{"color_jitter": 0.1, "encoder_qk_norm": false, "encoder_width": 128, "beta2": 0.95, "grad_clip": 1.0, "batch_size": 256, "lr_schedule": "step", "warmup_steps": 240}
Rows from block 8 of the encoder of a small masked image model, named by matrix and row number. Rows with one number belong to one neuron. Each number is 200 + 30 x the weight over its row's rms, rounded and kept within 0 to 999. All counts start at 0.
After each neuron's rows are labels from the 100 images, of 14848, where the neuron reaches its highest value: "colour at peak" is the nearest of a few named colours to the mean colour under the peak. Only what is clearly more common there than usual is listed. The data: views of escape-time and Newton fractals.
# fc1: MLP up (encoder.blocks.8.mlp.fc1.weight, 512x128), inputs 0-127
# fc2: MLP down (encoder.blocks.8.mlp.fc2.weight, 128x512, transposed), outputs 0-127

fc1.392,251,244,180,234,173,201,212,218,215,172,186,229,247,191,223,225,180,195,241,227,230,235,212,207,207,179,202,231,240,204,232,267,207,159,190,210,194,172,257,248,184,197,166,223,222,207,168,200,200,140,202,209,200,165,166,223,203,153,195,187,182,153,189,186,190,162,151,244,181,221,267,182,224,164,196,200,176,184,185,209,238,215,179,233,213,153,182,142,132,205,178,179,203,210,168,225,185,206,148,193,184,255,196,165,200,196,204,263,193,194,225,284,191,199,256,244,214,173,202,153,189,157,232,228,208,158,171,205
fc2.392,181,189,247,160,200,176,227,165,223,203,203,127,193,114,188,186,200,236,215,166,165,168,203,162,170,154,222,188,236,208,171,203,195,196,205,200,223,185,168,204,238,168,197,205,208,224,290,194,154,138,152,190,186,211,190,197,193,217,224,189,179,217,176,179,226,156,202,173,315,156,243,191,179,223,193,174,203,180,200,200,194,171,163,180,195,255,244,239,207,216,196,174,233,273,203,180,192,202,239,177,192,209,214,215,215,213,151,166,169,201,219,220,172,168,162,184,168,206,187,209,192,173,179,177,199,226,232,242
colour at peak: black

fc1.271,249,241,194,228,273,131,243,195,186,210,208,177,188,230,216,233,181,250,164,189,172,197,180,187,216,192,225,163,173,199,207,236,146,168,145,228,215,163,195,256,210,232,220,210,238,171,183,203,228,173,232,250,197,159,210,167,218,207,201,194,204,189,209,231,189,184,208,160,216,183,167,185,223,255,163,206,253,167,203,206,220,167,128,257,180,218,221,151,190,192,183,197,252,188,177,185,185,202,267,196,168,172,183,236,264,205,220,169,161,148,184,181,175,173,193,226,231,217,180,173,151,201,214,202,221,151,212,205
fc2.271,176,168,186,174,190,236,213,182,222,202,198,149,196,122,178,183,194,182,224,184,218,191,206,199,195,233,147,176,187,176,217,148,223,190,213,220,228,216,212,183,200,235,200,208,219,207,278,210,153,159,192,159,234,188,183,189,211,180,206,203,235,222,179,180,188,195,196,214,268,239,157,189,195,205,163,104,177,207,179,238,165,244,201,167,192,187,299,239,170,199,221,206,137,286,242,235,216,191,202,192,226,228,179,190,244,204,167,190,210,192,217,198,206,189,188,221,173,208,208,195,253,222,217,201,212,235,233,253
colour at peak: pink

fc1.26,249,142,161,134,172,239,256,228,228,172,196,204,193,174,173,215,248,206,184,214,203,192,211,197,256,149,219,173,184,212,188,164,214,172,226,150,199,182,241,242,229,183,201,150,149,198,164,186,203,195,167,181,213,216,160,145,199,141,206,196,168,197,193,225,141,255,233,226,173,217,280,205,208,190,199,179,268,162,215,245,207,240,154,134,208,252,220,195,180,259,190,229,194,198,206,170,217,206,184,161,199,196,184,224,192,220,218,189,226,180,193,195,185,177,171,214,154,198,184,220,242,210,190,205,218,182,235,199
fc2.26,236,160,194,193,166,201,183,140,155,193,226,184,157,181,198,171,200,204,257,204,186,207,220,227,197,225,184,211,213,221,219,190,196,209,206,231,201,197,194,146,161,171,232,217,157,191,207,151,265,209,192,191,178,254,193,230,233,235,158,197,246,158,260,207,243,194,181,192,234,169,196,213,203,200,174,179,138,259,184,174,192,176,183,191,171,163,240,246,218,154,151,194,178,147,231,235,170,222,182,173,193,209,179,222,262,179,161,173,197,260,201,181,181,234,249,170,197,205,221,157,165,237,171,262,187,186,158,205
colour at peak: cyan

fc1.229,154,210,145,227,208,189,221,234,201,113,173,194,171,207,238,183,214,222,224,182,177,186,232,220,227,202,188,198,240,189,220,179,208,212,214,214,199,132,149,211,183,203,211,188,195,194,181,225,178,187,186,230,200,260,177,224,170,214,189,166,247,173,223,227,200,187,204,189,217,211,264,186,271,264,195,163,216,158,179,214,180,158,230,201,205,203,198,170,211,217,148,156,225,139,225,131,161,212,155,262,236,214,183,261,235,213,192,191,180,195,185,169,220,178,241,168,219,220,177,194,202,138,213,165,191,174,162,232
fc2.229,202,181,217,181,192,231,183,174,239,227,220,89,177,152,175,253,208,200,200,193,214,204,232,205,204,178,223,173,206,220,224,197,210,192,178,180,210,197,226,210,195,220,207,216,218,190,284,231,237,136,165,214,214,193,227,192,192,199,197,203,205,198,193,197,238,188,198,194,285,210,205,217,171,230,192,99,197,216,191,209,209,177,181,171,224,221,294,227,173,202,227,188,218,257,219,225,222,189,218,189,163,213,238,163,284,251,194,190,255,232,193,222,206,192,236,194,207,215,210,198,196,215,199,201,215,205,194,274
colour at peak: pink

fc1.310,158,179,205,179,190,233,217,197,160,218,148,179,204,215,201,206,233,227,240,202,131,180,200,191,193,183,187,193,168,220,192,166,233,195,162,209,205,202,154,162,178,193,173,203,130,240,256,135,188,220,226,163,188,189,221,203,212,188,156,196,232,186,223,224,203,174,283,230,163,239,255,196,269,222,221,178,178,208,183,225,180,235,259,248,168,208,229,154,194,185,194,259,195,256,206,179,178,198,193,184,196,167,242,168,172,231,157,174,193,204,233,219,255,174,166,209,186,238,183,172,238,198,240,228,187,192,172,186
fc2.310,205,213,173,231,219,228,192,241,196,166,191,225,213,161,176,188,156,186,198,185,197,248,194,192,182,232,208,215,214,196,184,199,231,193,193,125,189,209,187,249,183,212,189,231,190,170,179,180,185,288,181,203,206,178,180,199,114,206,154,257,204,237,233,238,238,212,162,197,181,199,185,227,163,169,225,210,192,135,242,166,239,203,178,164,227,180,140,213,275,187,236,169,182,133,209,187,265,213,213,258,185,202,194,215,236,230,232,202,229,210,218,174,230,254,197,241,240,226,240,185,205,188,211,203,168,204,210,202
colour at peak: blue

fc1.344,210,165,225,145,185,198,231,199,233,246,233,178,178,198,148,286,178,187,192,151,218,189,247,242,228,174,187,152,215,228,206,184,228,240,207,196,301,139,181,182,212,174,211,206,209,196,212,241,209,176,195,179,191,230,176,207,209,265,141,213,257,192,199,197,231,197,212,196,225,217,185,209,235,208,191,225,227,208,177,211,186,222,169,200,217,218,221,181,169,190,275,211,250,198,242,197,192,191,203,223,252,179,192,196,267,257,188,215,202,155,172,186,219,231,159,163,191,211,186,176,169,147,175,176,203,213,189,236
fc2.344,164,180,186,149,195,218,179,184,189,170,197,95,173,106,195,205,186,208,198,182,187,176,204,205,171,182,180,195,186,191,204,164,199,169,207,225,205,194,206,195,184,184,198,192,215,196,271,186,173,132,174,205,223,189,182,207,190,204,186,169,200,192,166,201,207,192,209,211,287,210,181,201,173,199,197,133,171,193,165,205,201,174,200,188,215,211,329,193,190,187,167,190,190,274,196,200,209,184,194,188,194,206,165,200,278,187,203,190,222,242,206,196,220,192,206,185,231,206,175,208,235,176,188,208,208,212,211,300
colour at peak: blue

fc1.462,176,257,185,216,183,170,242,194,225,241,171,276,186,180,187,203,239,229,191,234,174,196,187,208,188,211,158,170,252,216,146,205,210,172,226,198,172,163,201,196,215,178,146,215,182,193,185,247,193,216,231,236,249,211,257,188,167,210,204,222,211,200,157,210,287,226,239,166,200,142,181,209,183,204,197,130,177,171,205,142,228,191,205,191,197,175,217,209,205,229,154,199,209,157,178,214,215,160,179,249,147,213,232,168,240,151,180,221,223,163,179,177,228,178,177,181,191,160,220,178,243,205,185,224,145,206,185,159
fc2.462,205,236,196,216,224,184,205,208,183,225,177,280,225,236,238,205,201,227,192,174,217,153,169,205,208,192,223,187,207,193,178,201,215,222,196,202,215,179,204,228,183,140,222,217,176,200,115,199,228,270,180,215,174,158,216,224,197,183,204,218,218,185,202,184,224,208,186,225,95,196,231,224,165,158,198,272,201,209,193,200,170,180,227,249,183,183,111,251,192,234,239,235,204,132,225,207,200,213,183,153,227,222,177,175,158,197,233,266,206,208,192,216,215,220,196,246,218,239,232,186,218,208,224,191,211,176,176,161
colour at peak: black

fc1.11,204,219,166,192,174,154,224,216,211,196,169,203,165,175,150,200,208,192,180,216,285,168,191,173,220,237,219,234,237,176,175,240,241,198,216,172,205,185,222,221,209,207,177,177,158,216,189,193,224,166,249,216,164,186,224,197,197,169,214,209,160,225,232,185,160,252,167,174,191,200,247,214,146,230,178,196,225,174,278,169,210,202,216,222,214,225,137,202,201,202,139,222,230,184,226,171,259,164,247,187,239,162,212,198,191,235,227,134,202,290,193,201,190,198,174,202,185,187,233,216,192,198,205,209,273,153,200,202
fc2.11,174,217,235,214,156,216,219,230,226,235,219,267,207,199,161,195,198,185,228,149,204,189,200,146,174,163,235,249,175,248,218,252,260,251,204,172,212,192,195,213,191,179,190,212,172,180,163,210,207,262,188,227,242,258,220,166,155,153,246,230,226,222,231,204,206,156,174,189,186,225,229,224,231,176,221,273,224,229,235,225,195,142,206,195,177,190,160,253,234,168,220,168,190,206,159,190,192,207,199,167,200,237,238,170,182,195,215,183,236,180,179,227,200,224,200,181,202,188,248,210,208,176,173,171,200,157,158,142
colour at peak: black

fc1.362,233,176,204,164,225,162,237,194,245,194,209,215,257,154,165,208,142,178,166,172,185,171,84,215,192,195,149,196,141,181,200,206,239,206,150,281,186,189,162,237,215,164,201,174,255,202,206,176,198,229,229,216,198,205,199,203,245,228,187,226,212,243,215,205,202,175,212,195,208,194,193,214,279,204,235,229,241,193,212,208,184,240,192,242,197,206,217,236,209,194,161,182,158,224,235,180,246,200,192,203,196,180,244,170,194,207,203,206,164,147,162,157,226,163,153,226,197,218,170,196,187,231,196,193,240,203,222,219
fc2.362,176,210,184,192,222,201,177,202,189,181,184,122,181,166,197,203,202,239,195,156,180,184,224,191,192,165,171,163,193,190,209,187,179,167,203,205,187,232,240,197,170,202,201,211,197,161,296,191,158,192,215,178,220,169,180,200,184,158,217,167,215,216,207,217,204,187,176,217,309,214,184,212,214,166,177,159,184,171,206,186,189,207,171,192,204,198,347,179,182,188,192,190,215,255,228,214,208,213,182,203,212,204,237,164,248,212,201,152,244,228,234,203,225,194,249,236,212,228,215,180,222,158,170,188,200,214,183,257
colour at peak: grey

fc1.132,225,204,163,169,173,228,189,157,211,177,222,255,177,174,204,173,229,206,188,163,140,208,204,173,170,193,176,229,236,227,243,172,267,196,170,219,197,177,187,175,205,234,209,199,173,232,246,242,201,220,264,234,206,212,214,202,231,220,221,193,259,240,192,184,187,198,272,162,222,234,234,166,219,187,197,219,169,214,195,149,164,186,221,199,216,172,206,169,218,276,206,173,144,252,184,250,167,217,226,145,218,197,247,204,150,172,176,138,199,179,200,254,214,183,163,177,211,193,178,198,198,196,186,241,207,149,190,183
fc2.132,220,183,151,206,236,196,127,242,217,171,211,212,249,210,195,230,217,204,190,167,187,154,226,230,136,191,200,193,199,225,199,200,215,173,177,195,216,250,243,200,167,151,187,225,172,196,164,114,198,230,133,184,187,189,191,243,195,163,222,223,181,182,203,196,207,194,190,180,183,214,188,228,184,197,217,225,176,190,217,137,171,231,211,216,156,204,285,212,169,205,209,197,175,159,208,183,223,224,178,240,158,233,171,157,203,198,196,258,132,223,236,167,190,235,239,246,254,219,172,189,234,186,211,183,219,241,241,182
colour at peak: blue

fc1.430,165,167,225,168,193,174,225,218,220,179,197,228,282,217,178,210,188,191,208,210,204,108,196,266,200,234,236,177,209,233,191,235,220,181,202,239,219,178,168,233,197,254,223,189,148,216,161,177,214,230,178,253,206,195,189,173,215,188,277,218,165,251,176,181,246,210,203,140,195,176,170,243,210,178,174,168,216,193,199,207,213,201,229,192,208,176,238,182,231,217,233,173,187,235,159,161,138,220,212,147,213,210,228,155,171,209,229,165,147,148,201,198,243,190,168,173,188,224,205,205,231,166,193,220,204,231,217,231
fc2.430,223,222,243,172,209,183,233,244,148,200,179,218,206,164,212,193,166,210,199,214,173,167,190,215,209,175,238,254,180,195,229,233,178,189,234,213,170,249,238,144,191,208,196,187,222,186,209,244,206,167,169,254,198,208,160,195,202,125,258,221,246,259,166,174,225,187,169,167,219,222,199,131,214,173,250,158,179,208,161,227,233,170,178,175,173,164,237,215,237,247,205,154,174,239,185,194,148,236,197,175,196,164,210,163,191,244,209,205,232,188,242,135,209,226,245,188,207,179,253,194,206,214,205,187,187,208,185,176
colour at peak: blue

fc1.113,146,206,201,217,200,204,149,186,218,177,194,199,235,185,192,197,187,241,239,190,213,165,229,208,254,198,173,165,164,193,221,160,201,239,245,203,242,188,144,176,185,210,235,204,194,232,244,224,162,179,161,188,222,223,249,211,167,173,180,188,205,216,235,199,223,174,172,180,150,214,145,182,222,183,215,275,225,165,152,214,255,190,240,186,181,193,179,181,206,184,241,150,276,181,205,176,166,199,129,227,183,173,205,208,253,213,150,186,143,227,181,221,221,195,211,131,217,188,227,201,204,175,178,178,205,140,223,215
fc2.113,185,200,213,154,212,238,207,200,212,180,197,100,207,97,202,192,185,218,189,184,178,205,168,218,181,174,167,183,222,221,205,173,204,178,202,182,210,200,209,217,183,236,192,198,203,180,265,200,160,120,208,183,207,232,222,204,192,210,193,181,213,207,181,178,185,184,241,181,319,174,191,215,196,198,229,129,223,212,197,192,210,201,187,192,212,193,285,220,196,174,186,210,192,262,241,178,215,204,217,207,208,214,210,192,295,218,202,205,212,220,202,200,195,154,227,204,204,185,150,206,193,218,213,212,170,210,190,278
colour at peak: pink; purple

fc1.352,243,172,152,135,185,226,184,200,232,161,205,208,191,228,204,217,175,190,217,173,211,187,193,198,180,229,201,224,199,165,237,180,205,176,147,137,227,200,209,240,247,155,187,187,166,240,195,201,227,162,195,234,261,228,197,183,189,219,213,223,249,159,207,180,200,182,182,206,128,195,183,231,160,203,210,208,189,220,219,156,203,227,195,151,223,258,175,257,235,190,177,286,205,175,217,160,183,180,247,210,182,217,186,203,143,181,233,178,211,232,192,175,215,192,201,169,164,185,230,213,186,213,194,138,264,195,271,226
fc2.352,177,214,163,204,217,200,236,173,157,173,145,246,187,272,166,199,161,187,196,192,201,225,192,185,125,198,157,211,201,222,158,207,158,206,187,211,225,165,171,192,226,168,264,251,200,201,163,205,224,266,186,180,174,200,209,204,192,158,177,232,279,200,190,202,182,216,187,182,151,229,179,220,182,215,256,263,214,208,236,218,215,149,216,183,202,214,135,202,225,203,237,168,154,205,235,219,202,198,189,193,192,212,191,191,171,252,210,249,211,186,182,204,186,187,155,236,182,249,209,183,187,182,225,198,217,221,164,116
colour at peak: cyan

fc1.89,237,207,179,177,193,205,131,239,231,228,178,205,184,231,158,195,231,214,235,208,247,170,164,215,195,205,150,216,176,269,229,181,205,164,203,241,263,195,201,189,194,186,141,203,229,236,223,202,219,189,168,155,202,171,167,247,201,212,128,182,217,193,187,242,268,199,190,194,191,215,191,191,229,171,250,177,194,209,187,150,195,181,161,180,199,140,199,192,162,206,193,235,266,241,165,188,217,166,243,219,160,201,246,170,206,223,159,195,163,177,152,184,201,198,148,174,208,229,200,202,178,175,166,253,227,180,187,236
fc2.89,172,190,202,176,190,198,194,182,194,177,230,123,204,142,192,199,177,211,176,189,184,214,207,209,191,199,191,191,214,172,177,170,235,182,195,230,239,174,185,180,209,184,194,223,215,201,223,167,134,99,194,254,189,167,209,187,211,214,214,169,189,226,202,176,209,206,209,212,284,245,187,179,165,211,219,199,202,165,192,240,214,226,197,191,193,227,349,182,246,201,177,214,183,266,211,208,191,193,206,186,213,205,176,168,240,186,198,198,228,219,222,185,162,168,232,193,205,204,173,186,236,180,215,178,188,229,218,285
colour at peak: cyan

fc1.313,260,221,292,177,205,185,204,229,198,258,172,215,201,204,206,216,179,194,198,199,210,261,261,253,174,185,163,245,203,158,203,230,247,171,161,153,178,199,207,203,186,159,139,250,232,204,217,174,237,174,203,189,222,243,192,241,176,182,181,207,235,140,201,176,169,198,241,204,232,186,195,203,205,179,250,205,203,203,198,174,198,183,185,194,194,221,209,244,219,178,201,249,173,159,176,230,205,254,241,195,178,141,189,213,155,191,176,253,217,186,211,193,189,233,157,232,231,176,230,179,215,199,232,244,255,182,208,245
fc2.313,193,164,140,183,172,243,209,220,186,198,185,204,245,223,213,186,214,203,229,207,198,213,226,195,200,200,166,181,234,211,204,176,145,180,227,259,206,209,180,197,153,236,204,196,188,218,239,195,186,200,209,165,189,203,178,214,257,210,172,204,252,209,166,206,197,267,178,206,145,180,218,147,252,106,148,155,203,190,275,199,204,247,188,150,224,212,227,194,261,172,203,155,124,217,248,176,143,191,240,214,234,214,180,239,207,234,208,180,206,224,224,195,170,168,203,179,189,191,167,183,200,177,179,182,242,176,205,196
colour at peak: cyan; green

fc1.434,179,151,196,185,256,199,152,225,229,216,171,176,222,214,222,222,184,202,220,217,197,200,224,165,191,221,178,200,190,178,230,230,172,238,165,171,242,243,148,204,190,214,228,231,224,205,222,217,197,253,225,176,220,191,198,168,233,223,184,164,177,161,171,199,240,143,210,200,198,219,153,218,172,116,240,219,216,159,172,179,205,195,250,224,207,198,146,229,202,198,240,214,186,166,212,143,252,200,111,207,251,170,176,196,199,223,199,196,189,225,225,222,209,201,210,240,134,164,224,228,209,165,233,154,226,194,148,240
fc2.434,222,193,222,203,231,248,201,185,217,167,194,226,201,236,240,169,178,174,183,198,186,205,174,263,185,211,211,234,200,193,202,174,223,173,204,166,223,168,204,261,180,195,223,210,198,232,208,209,183,245,150,218,163,211,154,197,202,132,227,164,228,226,212,230,190,201,182,213,201,210,222,261,202,169,161,229,242,200,228,168,197,214,199,213,165,197,136,186,265,186,213,206,187,106,185,192,212,245,165,241,174,211,174,240,210,198,195,240,212,235,212,215,239,167,236,287,251,185,280,214,161,174,179,173,205,214,178,189
colour at peak: pink

fc1.62,207,223,187,211,217,191,209,235,184,183,185,214,171,146,186,184,200,222,187,185,220,167,242,199,261,231,203,232,240,243,158,202,271,243,209,238,205,178,200,210,275,214,164,174,227,174,230,215,241,243,233,207,225,176,194,200,190,183,254,202,152,197,181,189,201,174,204,217,223,186,185,186,217,194,221,155,199,149,213,200,195,202,180,238,186,183,215,179,203,203,181,174,231,199,249,159,230,142,193,210,150,193,196,220,207,211,156,248,166,264,207,197,128,153,244,197,207,157,198,157,174,257,224,234,194,197,157,119
fc2.62,183,201,223,190,207,200,215,180,192,190,207,92,176,85,187,174,194,217,177,146,180,194,186,183,199,195,185,191,175,198,168,193,170,196,195,185,217,180,195,181,171,217,201,178,155,212,220,215,162,113,181,173,247,216,188,228,220,167,183,201,193,201,196,182,179,191,208,220,324,206,116,240,179,203,223,145,190,194,215,162,189,183,165,194,193,215,289,209,195,217,192,217,165,259,212,162,178,197,218,208,190,197,169,194,178,197,202,180,190,170,208,217,218,191,211,180,162,186,217,226,187,234,197,200,213,228,220,194
colour at peak: brown

fc1.200,265,198,212,167,148,213,215,207,161,229,162,203,190,246,223,231,243,184,234,175,199,229,178,197,215,175,191,147,162,197,125,222,218,195,191,209,222,213,250,218,224,272,184,206,198,200,200,133,147,193,170,215,189,225,147,294,153,157,218,206,210,207,189,177,226,178,191,232,236,213,256,222,234,193,223,182,241,205,173,156,204,227,194,139,199,143,205,182,184,213,208,219,180,195,172,182,201,188,202,218,162,195,200,198,227,224,171,239,183,150,238,183,216,237,238,239,182,223,150,221,212,219,202,225,171,216,204,162
fc2.200,177,158,204,170,168,169,198,183,212,179,176,102,197,129,198,196,173,209,175,194,175,174,188,232,216,187,218,209,198,200,207,212,175,183,175,229,201,168,185,176,204,207,177,168,209,213,288,209,162,150,194,217,206,203,159,202,211,246,185,199,194,188,216,199,188,208,205,168,313,203,164,212,190,201,219,135,168,206,163,213,201,186,194,219,203,195,353,193,186,199,171,196,177,255,218,205,191,192,209,209,204,212,189,208,251,196,195,194,229,231,196,183,164,177,227,182,198,200,177,193,196,178,192,182,221,195,202,266
colour at peak: cyan

fc1.63,230,192,219,189,221,169,220,157,150,235,157,183,215,205,159,194,167,189,185,250,160,172,192,199,184,166,126,153,195,146,211,202,230,213,205,207,211,187,202,187,215,206,198,157,184,205,242,208,177,174,157,194,194,254,143,176,219,164,233,177,198,274,137,192,177,197,238,210,222,174,174,208,237,160,210,224,268,235,221,147,205,231,227,189,163,190,161,194,192,187,196,228,205,155,206,199,177,171,258,239,219,207,178,238,185,206,180,210,234,146,190,230,188,204,168,246,182,160,141,218,207,194,187,202,186,211,274,233
fc2.63,168,143,239,259,136,157,175,233,153,205,193,180,180,217,246,224,192,173,238,174,213,155,228,200,164,245,225,202,159,245,155,238,220,203,173,180,158,193,186,203,161,145,189,207,228,190,198,177,155,186,218,209,146,219,164,254,223,174,227,234,192,226,245,173,164,199,237,190,172,208,232,201,254,163,236,200,168,178,248,210,200,216,203,224,204,208,225,212,232,152,182,158,177,178,202,194,243,215,170,175,174,202,239,170,273,191,205,178,178,179,143,229,216,202,190,174,194,219,182,167,180,168,212,181,200,162,167,244
colour at peak: cyan

fc1.34,168,185,213,194,168,210,215,212,266,209,171,210,211,229,188,201,216,199,187,205,209,155,234,229,186,223,187,178,179,221,219,178,219,254,213,194,195,197,170,204,193,196,220,175,216,266,174,190,229,153,225,147,190,232,238,206,229,169,149,177,123,204,194,207,212,196,226,164,193,236,247,231,230,225,183,248,220,239,178,209,200,196,183,182,211,162,204,171,190,247,197,219,220,237,227,229,198,211,183,179,157,215,266,269,201,164,136,191,212,176,182,241,227,199,264,138,180,154,207,152,156,219,212,134,210,189,178,143
fc2.34,246,206,205,222,200,232,176,248,198,175,169,180,164,192,243,138,181,167,209,185,195,161,177,170,186,228,187,196,232,165,192,204,203,222,176,227,174,249,232,262,171,191,232,162,216,211,166,191,224,197,173,238,161,195,177,165,160,234,184,154,214,231,271,166,224,210,231,211,232,186,197,244,174,165,192,187,234,191,230,117,178,244,155,193,242,131,196,234,200,199,184,206,158,169,208,150,233,163,173,177,181,234,219,201,278,212,209,206,178,195,213,159,188,198,206,209,256,212,173,198,236,219,216,234,178,188,245,209
colour at peak: black

fc1.488,211,195,208,166,253,213,221,180,224,172,165,207,167,186,156,226,233,256,225,196,206,198,168,224,295,175,215,206,191,201,190,209,253,197,129,215,148,229,192,221,188,191,195,240,162,177,163,242,194,187,195,258,197,184,159,208,217,235,213,159,211,196,164,200,204,204,242,236,176,159,239,188,172,225,186,187,194,252,245,226,160,189,223,168,162,175,185,164,251,187,211,174,234,216,190,227,184,248,297,152,168,255,230,187,235,216,171,203,207,210,248,166,214,196,165,182,230,196,215,186,214,188,168,189,210,196,223,185
fc2.488,156,150,224,179,150,174,176,203,208,172,202,257,188,244,171,227,222,175,194,191,221,199,180,185,306,186,188,193,167,230,211,212,199,223,169,120,164,188,163,272,144,195,190,207,183,230,167,199,214,153,177,229,191,205,184,218,226,213,169,171,157,212,253,207,154,226,227,187,180,164,172,196,158,192,194,262,231,179,218,206,204,245,261,202,161,160,165,205,195,211,221,154,176,173,167,242,204,181,154,222,216,219,151,219,198,177,187,212,189,185,207,160,202,214,201,218,242,226,228,238,237,199,214,159,188,208,202,195
colour at peak: grey

fc1.406,216,222,215,167,207,167,178,214,192,175,201,218,261,184,192,208,213,218,241,180,183,231,235,222,167,221,211,199,153,204,208,159,224,209,197,201,217,185,151,206,198,191,179,196,218,178,195,157,196,232,175,159,251,225,239,196,210,201,241,178,229,217,242,202,121,260,183,224,180,188,179,202,222,226,196,181,168,238,200,113,215,231,220,218,204,159,220,241,236,237,175,212,164,202,229,132,178,235,244,138,174,228,224,231,191,218,231,189,243,206,178,239,201,158,139,246,241,144,157,196,183,208,180,198,235,242,168,173
fc2.406,181,161,193,258,202,155,228,168,154,173,187,272,178,124,189,199,135,191,170,186,239,201,204,156,162,212,155,257,219,249,235,187,241,227,213,224,208,234,241,178,234,208,225,224,197,207,162,177,231,202,173,210,184,166,200,168,223,180,176,204,189,220,220,209,175,184,153,212,244,191,147,242,184,224,207,227,239,219,189,158,252,177,210,218,193,269,209,184,191,274,148,181,225,202,188,224,205,204,190,221,178,211,184,202,215,219,197,211,230,210,193,185,195,162,143,176,211,231,213,186,273,179,165,195,169,162,212,200
colour at peak: red

fc1.435,145,188,179,217,206,236,202,229,145,194,193,194,275,176,227,208,258,214,231,172,235,200,216,232,210,168,203,236,226,252,238,164,216,211,240,212,269,209,170,221,207,225,174,208,190,218,195,213,176,207,193,236,181,179,268,175,206,258,205,185,228,239,220,222,176,185,235,233,142,189,180,149,206,209,204,172,201,170,228,167,233,228,217,165,236,211,235,203,227,152,170,227,249,197,232,192,191,203,195,269,143,224,190,189,229,207,207,211,215,213,181,167,213,237,188,152,180,213,170,200,157,140,195,209,211,274,168,219
fc2.435,208,133,191,174,191,173,204,198,226,185,200,72,210,120,205,202,193,218,195,201,198,206,204,202,182,204,162,188,190,202,190,194,210,207,168,204,226,170,193,183,188,269,183,190,218,205,238,217,148,108,178,197,192,209,197,235,206,231,203,209,187,181,189,208,191,196,216,167,286,211,162,230,155,203,199,111,178,201,172,173,196,174,202,207,204,201,305,155,199,191,215,198,209,266,192,200,196,203,213,188,199,223,215,191,226,177,205,210,215,196,208,224,181,184,180,178,223,240,231,225,257,156,212,212,193,192,195,241
colour at peak: black

fc1.452,185,287,163,196,256,156,182,256,193,228,208,187,236,210,221,181,217,197,178,167,196,219,173,209,217,185,260,203,184,186,201,314,199,165,197,193,209,211,224,209,187,237,228,199,208,168,179,168,194,184,219,241,221,208,214,144,195,227,199,230,250,213,204,176,185,183,180,202,248,190,201,172,147,206,219,197,178,229,228,156,222,247,168,226,203,191,192,257,215,174,178,201,186,199,230,182,179,235,200,168,221,253,205,210,202,137,206,241,222,156,190,186,218,189,247,268,235,168,177,244,225,245,164,160,182,178,187,179
fc2.452,205,172,215,173,202,207,226,168,192,193,190,112,203,78,197,216,213,212,224,211,189,187,204,198,186,171,188,189,229,200,203,199,172,187,215,205,219,179,197,209,172,245,204,185,242,216,261,210,184,119,193,210,223,239,192,189,161,221,179,208,203,220,180,195,206,214,212,208,322,174,157,198,186,226,195,110,178,201,179,205,169,178,190,200,187,216,281,212,174,210,203,178,221,303,176,189,220,185,226,206,185,207,216,239,216,206,209,217,200,169,187,182,193,202,156,180,199,198,202,195,185,197,193,219,210,208,186,258
colour at peak: red

fc1.276,173,206,197,215,150,188,201,198,192,168,124,173,178,210,160,167,238,174,164,179,207,175,185,182,191,202,187,231,208,187,215,170,194,248,267,249,249,161,227,157,195,179,210,211,179,148,218,136,190,205,167,167,151,220,198,182,285,187,172,270,201,177,245,222,205,242,235,249,181,191,226,190,178,202,192,177,200,225,217,207,225,211,244,254,173,150,177,135,233,174,199,213,208,185,200,187,205,194,201,203,221,193,190,249,183,214,184,171,198,244,254,207,210,162,165,210,222,129,218,189,229,215,162,174,209,224,197,180
fc2.276,199,194,164,184,231,223,170,195,192,218,183,250,213,184,203,202,174,212,171,188,199,217,205,148,177,149,202,237,157,185,218,189,188,190,218,195,184,207,192,175,186,209,232,188,183,188,128,222,176,276,176,198,210,217,209,223,237,201,213,203,164,245,190,205,175,215,165,259,242,201,195,239,213,147,236,189,217,213,207,187,251,198,232,238,152,116,139,180,249,203,203,191,157,207,199,156,206,244,190,221,195,207,234,191,141,214,197,279,221,214,212,275,179,216,221,174,206,244,175,241,228,226,197,194,195,168,200,123
colour at peak: brown